From a checkpoint of a small image embedding model.
Model: norm groupnorm, depths [18].
Training: adam_atan2 at rate 0.0016, 19900 steps, batches of 128.
Rows from block 11 of a small image embedding model, named by matrix and row number. Each number is 128 + 24 x the weight over its row's rms, rounded and kept within 0 to 255. All counts start at 0. Numbers have three digits each.
After each channel's rows are labels from the 100 images, of 14976, where the channel reaches its highest value: "responds to" is what is common among them; "lies over" is the class under the peak. Only what is clearly more common there than usual is listed. The data: simulated stained blood smears. In brackets: how many of the 100, against the usual share in percent.
# pw: pointwise conv (model.blocks.11.pw.weight, 384x384x1x1), inputs 336-383

pw.105:149142137137145148141116135137145161123129120135112157182147121146164149155160169118124135143123157169112124141133147149132157149143124141126162
responds to: no large cell (65 vs 14.4); band-shaped nucleus (35 vs 14.3)
lies over: small cell (54 vs 26.6)

pw.350:129145120130154133114133176127137154154102125165129190158154143155151139169149154163147112175139141158114124141157146189146159150143136116145158
responds to: no large cell (44 vs 14.4); band-shaped nucleus (42 vs 14.3)
lies over: small cell (54 vs 26.6)

pw.107:124154158091095081151126116115082166113104127115150135137143153135129059142158143156142076138154158132161153115156101127114133159155110104157162
responds to: two lobes with orange grains (100 vs 14.2)
lies over: small cell (54 vs 26.6)

pw.283:109107122107104074113103093117103123143102061112093115114108108107110125112119115114112114106118118110123120102107107121070113114105074122110103
responds to: lobed nucleus (100 vs 13.9)
lies over: small cell (55 vs 26.6)

pw.232:155161116135131102105165121095127149134123099160087160163130148166169145130152155151125142130126118139129113118148185141096148129147106110129186
responds to: kidney-shaped nucleus (100 vs 14.4)
lies over: small cell (60 vs 26.6)

pw.230:109142142111111087121114109073090154105114137175129148174124128146161104130115139145150114134138110138131144125149145126134136140160094073143129
responds to: lobed nucleus (100 vs 13.9)
lies over: small cell (61 vs 26.6)

pw.379:159126129136116087107137142125139133143116047136062138132099131130134155136140137123117129122127132136085129103123136149084133137120077125155128
responds to: kidney-shaped nucleus (100 vs 14.4)
lies over: small cell (60 vs 26.6)

pw.235:100141134128102110110140164133101135104098087145115160171151114145181095174153152137133132146122145158114130138149183124092158128141110135128154
responds to: kidney-shaped nucleus (75 vs 14.4)
lies over: small cell (55 vs 26.6)

pw.287:117131150056091084133100101091047158095118124110131124111126140111125032108153131137124066141126156113125138076130093093125108124136105091147141
responds to: two lobes with orange grains (100 vs 14.2)
lies over: small cell (56 vs 26.6)

pw.39:101150148099096093128127141111112133133089090138125160158153138152173098154143168140131129139128115162119118127137181140078162131133091128116142
responds to: lobed nucleus (100 vs 13.9)
lies over: small cell (59 vs 26.6)

pw.1:109160150109094086139144150129071151122097113137149143142146164141139060153171167154158094165146169141118151114150133137126138143163111125149157
responds to: two lobes with orange grains (100 vs 14.2)
lies over: small cell (54 vs 26.6)